Weights of a small image inpainting model.
Model: 32-pixel images, arch dncnn, depths [16].
Training: muon at rate 0.028, 14300 steps, batches of 128.
Rows from block 6 of a small image inpainting model, named by matrix and row number. Each number is 128 + 24 x the weight over its row's rms, rounded and kept within 0 to 255. All counts start at 0. Numbers have three digits each. After the name is the row's rms in percent of the matrix's.
After each channel's rows are labels from the 100 images, of 14976, where the channel reaches its highest value: "strongest on" is what is common among them; "colour at peak" is the nearest of a few named colours to the mean colour under the peak. Only what is clearly more common there than usual is listed. The data: drawn small creatures on textured ground.
# conv: 3x3 conv (model.blocks.6.conv.weight, 96x96x3x3, each kernel summed), inputs 0-95

conv.36 094:104133108130132131108115113102107113163145146130136131146143149115128164138112097117194124162092129086145139164152107147103151148083146110121152125113082095155090102169118146126087106112146095147149127178136130133115103142145089087139108143145126096161137121131134100108125151130155137190
strongest on: spider; jellyfish
colour at peak: black

conv.65 096:090160084095137167131111116102169110125139093158078107132145106117106145129176088122123129114110127139155123167097128105110133143099124168129166160131165132126130096153150118113112104132126134149134098127110103131128133164144089127174158172148131148098151115155116117127095142166162162152
strongest on: jellyfish; black
colour at peak: white

conv.13 091:104132122167123161140100136140130143136138099112137146159103130148135121115125103149183146133137131140192153159158111125165153099143146144136130126118140169124140118104087137095153102151136181095120135143168137182133148131120115125144057151085111110153108134111151103104125081146110133146
strongest on: yellow
colour at peak: white; yellow

conv.40 105:150116120150108140129135121124125194152090168089152146159148149138124098145158142113141162164115176133112109126132129120101138121148138127087133138094111092106130132103132143095112131164106112085128118136122153139082135125121087158191148112132146095095118138159104129166144112176161113118
strongest on: small; jellyfish; black
colour at peak: white

conv.15 105:164106141117104087130118144117159081106141077148106155132102114158174170140086113127173095104156135076128115129148118137129125112134104116105153131153153129154140110127132120116166149117120132088121193181104177143103152142155108125172141130106104131132128098128151136136124134123111145128
strongest on: jellyfish
colour at peak: white

conv.85 091:128137128099118150134125096105178165118120113119160099151144115181164114133150108139107120135139078126134113113137153086135109117174136107137138154135122130122109139120141145114061163107131109116148118147127075068109095129109128107137123074116155137099161121120090153146112162147161150109
strongest on: blue; teal
colour at peak: blue

conv.91 100:099108097140107140146137140098168132143122137115081137060113128122130106127160177087105147119133113128185129178108104106091099129141119143129121122135135188104096142126096101138163110136166126106110119147105131087150109149110138111112143178133151160168129122102111134105119103122119135150
strongest on: yellow; jellyfish
colour at peak: yellow; white

conv.7 101:132152165123140096105158102126119171134098154109143132108122136117124116132147130129139158087110128156111141140159135108152113118151123115087134122137141099142143133126157126094120140171141152093110143140106081075064127084157106163160158114105150130071111132144117120157131138116132059135
strongest on: red; plain; blue
colour at peak: red

conv.61 103:101127131137109100111131152113124071176139121168119163127147099123084120098148194136169112118122104090137127139145070143114117146161156119125126133101143122137137128155132119064122130106149146128126128137123123158129128095125097136148076164093100140140159104162171109133121124164120120134
strongest on: plain; blue; red
colour at peak: blue

conv.87 076:132109149113101157134128173174168111140162111132096152125158128139149160124119139124110088099111083100121112127155160097128142066116146150111152123099103109150106121144136084122147143143154123146129123126120160182111129131158153112151171094143087103122165106124135139139100086147163141135
strongest on: small; black
colour at peak: black

conv.74 093:121090128119089111149126108124151094099171132160109123126157135119107130187137150102117084154129109120124107120133131115141090152127155099137143122142148134102136131182107146128126111153112114113063121077138084142117089159165121113086124151136132122116122143126167105100099188131118130159
strongest on: red
colour at peak: black

conv.47 080:119140122151185134101105092114130199128146139124123126135162135137133108117116072134118140181133126095102097101139147162116130139121138138133150123108120096120148124100140181129147120126120148103147139086148130172127100134138139117144117120175086124133081186121094158142136158092122099116
strongest on: white
colour at peak: white

conv.51 102:130158128107122169103141160151170128161095099170146124120168126122127112107083173100188154141115116078137141151109161098137133115124153175183101112104144132156123127116092124123126149098129152149174120128123123135172119130160102103134091130113106135146110113123125080146136138137114125141
strongest on: red
colour at peak: red

conv.4 075:142140103178127137112142106099132142092131109136091131079087114140153111112097141089134093120097135107164128134093161154066125120115121127110151133139117151153143128114164172107149135159118111115112154119120105156122129130096138130155122163110169143129140122175189105136121147081138113094
strongest on: green
colour at peak: green

conv.82 094:115173160126116110152131107121126164116134123119141121100161103111162129118149150104147082136144193141132150129151142150168098140160123109052140140142107124130133108112132102081129161148159128101094153169134112107131181091118148168125145143143150136121129097098105100111112098123117128136
strongest on: red
colour at peak: white

conv.11 079:100121156139118120127151120133172141117096138116164120138118105126125135134105098125163122144126165106074119130150120110129141117136144129125126148108126096143141144152115093090110142108122151138138113179086118085120126156077088156161102101105131079164097106142122158173123058140156112145
strongest on: red; orange
colour at peak: red; orange

conv.66 087:153137122145127144164113117111130109100109130094125163152082095150124176142096104129132140137139143119128130116142138164123112120109122127112119129155133094156238099151129159143109135130153147111098140125142118165093152106151150115129136106150148131121117165111126135104155066141166100127
strongest on: small; jellyfish; black
colour at peak: pink; white

conv.55 099:117111130096119159108103119144119166092159168125107123094100139140149159129149094115101127122132139146170108134161135082140116075131115140133123153135111186131090134093138097130105130122150093100114138206109125120085102159116122164131156132150145124126094127087127144125130129145161142157
strongest on: jellyfish; black
colour at peak: white; pink

conv.21 102:167145106103158138148134112109155127112068110147124175134096126122200159129114114188163135088138097144113137146124127108138114077095130124115143116098135156186124166134130141149135124170111151105097113133158143108118099140123137120169132120147140094127119119117148083130130105131105113126
strongest on: small; black
colour at peak: black

conv.29 096:175105167142103105104135138134109142142133114130127142131089100163155136128119119128140071087145122104153129122114138149134114135150153121147128136135136076167159150128100115090075100171170132122137124154155140078110109129112073107128159127118182113139107138148135148126109141154176155123
strongest on: jellyfish
colour at peak: white

conv.64 094:122111147104139142133203106140110183100119144111157094114101151134143135118093126139127076096145124108176118149136120105140136170109106155135197137158123162138095140174125095122154116146159106171131145112122109137109093144132118149102150135107129111106143144150146128129143150140171115124
strongest on: small; black; jellyfish
colour at peak: white

conv.30 086:152103134143137113132113094122159142112090156137116110131112132117117120126132105119131117125153102101123153088103109130098149125111180125168143129143100096139169095138148155098150177148089145142136145168131106141043096153111096123125099121114123177146150143165105143102132123101137129169
strongest on: jellyfish
colour at peak: white

conv.16 096:118168125132132136163140133137105123149124142103102132126131119104180176141090105129123096112136139092118134071158103155132129141149116154076106141147160120131171128135168136082161155114141132056132156181146128134119126083146105143127126139156119135146100154118159134139133083121127100127
strongest on: black; jellyfish
colour at peak: white

conv.3 088:082104149132161111103141140160164168107133155173143141154148140112183142099085135142118109113087110142111114118150180110124115125103113130136138090125145131133104157138109116172068092104161136122135145102120156080135124145148151136119150104149136126154096124133166123123122115094126153172
strongest on: red; jellyfish
colour at peak: white

conv.34 128:121124114099144128154141124101115112132154074140138120121185120115130067111150166118128125150103144127159125155109138091155100139113158131209123143123160129125107151126126150102092123157163135085087132125136125136175128107181118140162130146115124140112145153110148167138143109136096105144
strongest on: spider; black
colour at peak: white

conv.59 092:117124129153127152194096155116114110172106144121123157152089104130130131139166150194124183154066121160133120138154119149143151145169158112099101133139146130095120152155134146106106143138121131123118151136124111153163126126152162122126140124108091113111125094152126102120130098153105098086
strongest on: black; caterpillar; jellyfish
colour at peak: white

conv.88 095:126133125141122171145115104107095122129105098099136168207116100176098098159130144145094118102121110112157097137115127124141154097152124111144161147122074138135130118160155194095098117129142136156169091115122150141126113135129149131141146152150099148134137154164130169111124107131135144119
strongest on: black
colour at peak: white

conv.31 098:086154103133104100096160117130139159095118138169123168116142143128103113166149131106090095152113111115146137163139109121078115122154112114090168140119153161121100155133132152124133106114139136097111135093131150116114168136127156129070166144097128108135124138160120150171059113122114111115
strongest on: blue; yellow
colour at peak: blue

conv.2 089:111129119105135126113174112132134111135095074182124148138133096146105115148115087112111147128149163104168104117127174092107133155121108147184134133137121105114088143087131139109134136113128141126073085166156126101139107153115142123124156148125148156160087186121148108143129138118156111136
strongest on: yellow
colour at peak: yellow

conv.17 095:153117150155137091132147143143139142158150149115166099143125085134162119130141111095145190158116131087129137133139093156148093149165126177136102113154118122092113099079106133098121156126088140077159127138148130121137146125129125097108066133135097135118135143137151102163152127116150126160
strongest on: blue
colour at peak: blue

conv.80 082:115150121125150131172140097157088162117099118114158113175103103173092153200108120120125107152130146158133118135140143112120129165108104137150152135077134156144097097140137133121097152084107160120074139123114096084159137140145128154133137139082151135129116135122127141108114108108149111105
strongest on: small; black; jellyfish
colour at peak: black

conv.25 102:124102124135112137097112146112159106110103116112086083126106125176122113162163133095138100151121128117153159171128149131127098123157097143159149116135100162153148140154140110123123139198125112115145155129139123126095138107103133129076133105126169169141129078171178154113139134154135153125
strongest on: white; jellyfish
colour at peak: white; pink